From a checkpoint of a small image classifier.
Model: 1.81M parameters, 24-pixel images, arch mlp_mixer, norm rmsnorm, patch size [2, 2], layers 12, width 128.
Rows from block 5 of a small image classifier, named by matrix and row number. Rows with one number belong to one neuron. Each number is 128 + 24 x the weight over its row's rms, rounded and kept within 0 to 255. All counts start at 0. Numbers have three digits each. After the name is the row's rms in percent of the matrix's.
After each neuron's rows are labels from the 100 images, of 14848, where the neuron reaches its highest value: "colour at peak" is the nearest of a few named colours to the mean colour under the peak. Only what is clearly more common there than usual is listed. The data: small renderings of single solids in any pose.
# fc1: MLP up (model.blocks.5.mlp.fc1.weight, 512x128), inputs 0-127
# fc2: MLP down (model.blocks.5.mlp.fc2.weight, 128x512, transposed), outputs 0-127

fc1.459 106:142108166137112146074139125098139088173140098134098136140119128124141145144127120152087144135141121120115150125136106148130093134118088186084158102157168163178115105152099102170130120111110134143135160147142130145159114152091131089108115174123136131171110136090104116148118136165172123147085117126135140137089173127150143103142133126102126127121097119101176137137139107093109085132131
fc2.459 097:124139082095143121136153086141129158130162125097099152122126099126141084099166073164110113107080113101087111150091156109112137101136135123136106145129112128125101143104137101105163092120149131141147114114115124117126094127129106125134122109124135122067132147120156160153169107119107089102113097101105124170122101114149103143105150196167121104160106130128109145129078118122156108108151
colour at peak: yellow; orange

fc1.307 103:128131127138078148142108155099100163128118119122119098095156105093126161094117114168113130125110126106125144115104149127128107127112111135106130094137119132148130146135126137095133142119084093157145095148158161131128146157136165122118154166111114151172131138156177145129124113158187096105139123130123169135131097085111150175108091103114105163112120109145087127202130093125166152116157
fc2.307 096:107134118102116108126096097122160099133168124163105125123159133174115105113141125132147165097141108164079060141125149134123118166142137097123126158111131130113079126098119132083091145159119150095122111123138108121121155115156104154121129149106124133135148124117060156161102087121118127155169136134102149154130113103136106105141122114082137089148162117088128121136102152102065116124146
colour at peak: orange

fc1.391 113:139137134174120089112132075097130124164160119138122157165134111119111138118128135166170101129159139152150130126158105149182139169122153159120124142138163121087121104164110127125096160108135137063136091155105139118156170111124105143099132160110114116088092151075121142121090127063125094118118145127109106135132151120107138103137138123120126135141167118108116124109139134129113109072156
fc2.391 115:165156126120141118148134175148157104108164123107123098115096130151167140148163133135104182152126130129127076133131146151101104128115148128142123155108138124158128093142132129167161183166090124107117102183143127128100129084110151167159169134138145116124141113109095112122151106114141114108090153106120119142113110156127100135115115136100161201116135117134121096156129147136167166155106
colour at peak: black

fc1.292 102:112135136097160129123118141147086110144107100138094137136117171144131139147150136093127184143133098106091162141099120104108149084119141134097106133125144151146138076182081136144175149156134132144175165103115156177126123126118087150123065118125131120141105155151132128165107124100114130124088108137106135158148114120103154097144170125116128138136091124113134102101150165132165138140151
fc2.292 101:127145158105158143096136142129137125122144115127180122137147126138105102106099123108130086099139133131134162128112107119128123137119118116133150139105106090157090125080121114085119129101093145165120060111123111156111122164117144099107178155079129117108101124100103146118122132144162107119129147128149076146140158113121126172117098156181123149144107121119145152103164112077122106130059
colour at peak: brown

fc1.431 102:108084129126130163150142150131140130132173120109124136106126160096132126045126100099137133114120133124104119115127122156157121175072108149134172169164105155138126063164136153139107137103101113103092132150177130107127131130118152101166157140118128100149152108143159138106106159132095127135096115160162149110149140159128101120160131106143137127145152099112141154152109105180133125119111
fc2.431 100:137176165098163071159159145132146129149090142131111055151142125128130139120110067137107164149134087126115107134090134145178126145134125135145112132082120118122118100120098121161141163133101099105110117141138116144150110149115114138117160076114098139095078102100135147147132174136110155139132102103144125120123156101171112144085103118152120146110125151117147120137155128093112114111150
colour at peak: black

fc1.222 106:101131122131102129163114153144080126160126116107144118127164110145130094125102136111099133145127173118152148170125122096141131141165155166138101111168166131063126101083128102107149100139113110116113136061134130128121123101141139093142160184116133093155114090176146134106122114121125108126129166180173117091132132094144094129153091128137130133122156125122134150163119109151110135153143
fc2.222 095:066107121108124140123110143115117154122124108132095119138120112085102124128151147164124140121081099128121126103113126124100145099143099134094134094085180166130134153110145102139166148114095166115130109213132132119123125116119142144098139102173128130131138138091122156108086151144130101145123133111094128101065125118125136132113144120132168144158149116131130114150123118161078099066118
colour at peak: orange

fc1.269 092:135162134110153131185109149108085152162153156132113127116136144134098155107117095136134163110080094075161098129112086137128124153159127120142173097106129119090102139135116098100141111115165134102152178134105123131120139139109139106113102130095156147142109136156128164164143153096086088103099123102139116110143108156154127128099089109162166135091099119121141119133119166085124139137122
fc2.269 090:096122209107146159115136122115161145124102114066126126118158155136155141166124157150117094126159127152133158135111133139153099135114135120133123126174153154132133167132149144120125161143105089129139132135132145133157123133137118173154103149147127140142152132170152124090148127124180113167124175128162150119127172118109168141174127147074113140166156113114139111127178109154156145141116
colour at peak: black

fc1.243 090:150107110129128132105130137149075098122129106152111116144137083087070148097153121142154159108172155130171078128145132143109155095088137145121153112091134136105142132160151125108131130135123143146146097116133109136070107133129060137132134168113104170128150173118147164116156156120150134086126119083137157116132099112153159106108107129144163153147133142112126141154119089142118120163124
fc2.243 093:041136154178100098130097131129116114126114117132159087142139171181148157124135127126093138115114106096123136143105132173137124103143093126123137116119124150154115067123115073159076114118142132133126135120121128111155133117106165090082125162143126087130104103095122127126154104127140140136128127136146119164125146149131097159121167161122119124113121121084118088126127120106140181148154
colour at peak: orange

fc1.484 098:136149146169110151136126128128105139104175111144128129108131143096151118176125140167106132140105139124138162111103132129108119115135138162131129119138138128086116121134133088174158162123155148132124129121115099155115130159111166141150132121138155104139148147094081158154161071152137107089115139132115082090125164124183092095140161118076133096095121125114162112175071124132146110105152
fc2.484 103:148115130091124163156120108129147113127142135131148124139159104097088142145083114134113133115086110131141170139211122098109173113165128155176105120170146145116119124140133158124116106121101126113154141084141138108124151149174098164074140119110137113145112152128142119158134154154125115124121188118119142133126142128132153120160152111134142132122135165092149123126140177113152105136197
colour at peak: white

fc1.78 101:102163142184102116113149123100150112155132108084148119113160140079138139080183152138108132114138152134149143136101113090096111096103081102145143183142155126135147089137140111155128108116121155133145148156142163140091123108191101104078111153136131150116122154105110117154111118152114116132140133130133108142139119125117135102134088138120116156123068103121101111101154109145159130161155
fc2.78 108:114123051115134151182138139177140174104158137154103131151114115111160151166093113132145114135118125169093140131130127107135148183134150131143119118109101131115172137126135137104097116101101089109142114101137126126093134124122171134107098092126136145106137148095181103173131110120128107136146105118100148109129104157132133125129143083145130137148174105090133110114144085097101098093109
colour at peak: pink

fc1.196 099:139071130086112114131142121112126112128166135179129148119121161117116152114146113132131121142122141125171147104159083076157134095162163156098120158070101176093157108118110111143116088144110137151124191132135128171130135100145146156128123094127107134130159136133139124136101119102127121140119144134142105119150123188112117143161089130156145140121161104156116107158175145161154111144137
fc2.196 099:129133122128133163077141152143144127142134137108063126142129095145131174130069116153127119112157141105112137143080113139101119115079105111161132125127158119127072193129108157117129116097103104143087111103124118127143129164112150082146108141149123122171125096139136098127110123156145076087122162097123121110130132120155126118141162115134119159147139088119111099104156121100080111148104
colour at peak: blue

fc1.141 100:116121112131108185122111119159088205150154145149110126137163125116155117159113139156131153135052145137118105106120127134162147147113145115139157132145106141127141104102107158152163128142153136116172125098102145151116121091071106118115146161119096164077099099111114098170113124075137121137113145152130151115117136117145111099118105149155144127147165109118120111156153150127131131121169
fc2.141 098:120103103171093108115133109148126087132157136136119134107112150138114126115128126145144156122095138121128138097095097132110128131140091106064121150174140105100176138163118135136149101134071144175100171156153119158185125150158179116129167131129125126160102181155142117090105135099091149088106144098121134145148153140109132140106132103157143113143122122122125136123128102155176123141132
colour at peak: orange

fc1.467 100:129133117136138122178117144106132138076135117117142138144115134145142166114106147141149133160134093129108108137125141124129121135146083142125119119140124133104114117127158118123159085159135066146158163127084222105098129097132084110146116121132142074099086137141104184144157149119170124150114119077150139135107135096128124123130141131113106128171115118100115133085153089162128155129123
fc2.467 086:096106105115122150129150141113139113132149132152153117106130099087065130166121100159119086095125149126126155129171129105123154206101125179113179139117126136108169138162134170156113106100166127156142081145133081147124115137110148136124149100113152173148177112089132094141150125121128167147110140117133106120131131115154138166160097117150132126135118158131161114137123120101125116137138
colour at peak: green; black

fc1.72 117:163185148133136140127171117157080137114117136117146157121142194143117120151122131132155122119130102138138137107117161122142143124121116161121089176116101115104108143142120135120187103165158133099100123124131146110125093125095141084147115147138148086103149138096104141118159087166084099103151131149100123156173138099114095124133175138141138148135157126138116112170100148181123138110118
fc2.72 110:104109164143149117123091137119132119090144159123140126167117098115138154150098182134146140128138143119128121119166089132159114118113093135079139060115124125152158135113147092145115136098130155104149133150123088111148170113130147109157147151151123166147127114166191118134107109125104130142157110147174097143100063122132149108090129115157130133146144177145127102113113112128161166145132
colour at peak: pink

fc1.110 113:118122130152109130096143160126139136090087164132142126132136131128159074085140132122082156152161113143095154167100116103128088132108126173089108126121151103123130120120138116148092180169136128119167142136057157123126140140132127131129135123097106143148133111143149110131111061118151165127141122152133128122105145117112148154178094144118100118132083166120163167095097164135117121121115
fc2.110 097:122131099150110127120150120096141125115112144092140107142070147117102153145133112134147101155113125120123151107137103102155149159118100092129105161110133132168116103141107139115115104113117143103105110125178148152107118085140126128143122088177147080138073130114162156151145121180099123153137156125160169124130151164134128151098138142148103124176096134126172102111171079134087142125094
colour at peak: black

fc1.176 081:099133106155135129145102164121107110126161141144132082160125146144096129075121116165154099150148154101120115092135151170126129155115123115089150086130107114109109111142114105104076173127154127117155131137128133125105123120145161135090150138110124153129168125123158121164181111114129122116159117150107079149157146101088118168105152101158066147117132082142128119148131162129123123149170
fc2.176 083:161121126123110162145119123102097146124102102128120139071112105141148071164100088134147162120120093137155143124108097117110101123125089135135122111150103167163162094118154118152088148129134127143105111131120120129123114153099186153166130109148124124162178076129105111114118082111139088163133100108132139128094163125105145112147114133093136124117100159140129109108078138106152174123111
colour at peak: green

fc1.23 095:143111103096091148122152123126120111101109160132086102120097106115112134109106111164119117122152136155123147165121110215130108129116127107146102098146179191136136107099123150134162110157097139158106123152160111104114120147104127116095157164134093160187151118122141118106143113118139077135089136114110145136119143106138121120132142141119117108153110134082132131138156130116091131102190
fc2.23 094:124152128138102110162127167133150123161158128135138142143112121140130113138116138140127068155144104159122081098121103108129142148151108156119200106119147110133123142148124149120084108094108099132169119124094141154096088155144120179132094131126145102100126095123092175091130140124117103144132114125189164157158106132141147148123100158104148152122120107143155166129162123083164126110108
colour at peak: yellow

fc1.417 106:161165124117135152121131117125125147125157160135146104144123167106114102148171180113133191111126108127123102079164134117166122152133136115121169170122167105097122150103122062140129131120110164142137170147110141120132133109120143153118106125102125114173132179151132107113170142132141148127150146117091138156121118103114113114132099166136094161189138125131095161137123155097172134114126
fc2.417 112:073145117099122073130147127139151128154099107156146149144095096103129150150117106134093120135138162106138159146100135137053158140142111149143137106125112107101142091107153165147093154151123133095133132122136147137135167167146125187120175135143121150133159102114126164129137133123115164162140179102134114097122130155150079145120107111080152090129151173126139119136140141132110137153136
colour at peak: pink

fc1.324 096:132124105076130111130134123155126100110118120126119129099116126116118112156124086144098138168106151131143129081100111139165142145097171116100127120125126150112127115148093165157131141108125104128135148118139132160111134116144110124068140104091166130099144130107154091165164109107154081107162152141147154135123093087156078148138158088153141147140095127108182127141150164141112170078136
fc2.324 102:074081073123110143092097117110098130118135133105108120089119122138090107169102120120126111129157108108151135082153127114094096121142091137108122110151105105143106134110159102126093157109151164147124109096135100147162108097115140135117170139120109139162091095126100167126111151136106152153136100118120127103105123180112154117109118187082154138146117107150090118085133123116128102133118
colour at peak: black

fc1.305 116:115138102118140136120106128139131101130188111105136171123139118185094161110110101140105138135160080120095138099169152134162160098115129146101117135134149136082133133151121113147144099116149151119104147111116087148111136124143123123164146163134094098137111118100111121155115150063135108156154142136159115140157149146113113127103078151175114115131108081098112121128191137145164099116117
fc2.305 104:116157150111117134123097170120154143135118112167087088143137101152119158151114139160106108142116148116161092145111133113091163127139130131128117124165136093107133101111083143073112128086146157136085111136108125129125125140159200150104157086071101150114155119136099138129133156160100148141111102144127117083142112114123130114108146152146105129110118115154067117131068131142123115114135
colour at peak: brown

fc1.325 096:142144143151126119117122113144116116129123109122114133107167154083121167075114068170086136128089093127140142162105120120139125148116136109128120144160073143145105144136116093110152138091154073145190143107113132139085142119080114155138116135137162148128115158110145117110157156158169128125121151076101154159135106104159116142065104142133118150102130151148124129131130141111110137132149
fc2.325 091:143085111115133101131081097138111087103136121143173125106155132160172136144120126148114134146143113129123116125116135149109123155120107117144105093075091112122147122052112164119140134130120141136124107090119121127134125190156141120145144151109144144134131163116140181148141099096120118113148154097152126126087162133132096130146147121086148087142168096066162090113115159133116116102121
colour at peak: orange; yellow

fc1.155 102:160146156154115118153116150118184106154177099075149139130098135147133140103123175117149164111149132142126128114144162115098154110158132167133148122143133102090132120118131127098143140105099125113143104147157118106114156119106113172147139133132127120142111139134100151154101186109157115129135147108163131132107150102142126155161148172213115112151134114095132143146120149198152130115134
fc2.155 111:101166158132149110098113143136126124132126122156100151131134125175093150193163157128125100176158131133106125119110153117105153132114100126141125158112123134171085143103126157166116150103149141125107150131097139138130164155127155143172103103123137153107145145125168108105121151142153139193131150149132131145153087130159112112114112109055134107146122124145130115104150152074165091123137
colour at peak: green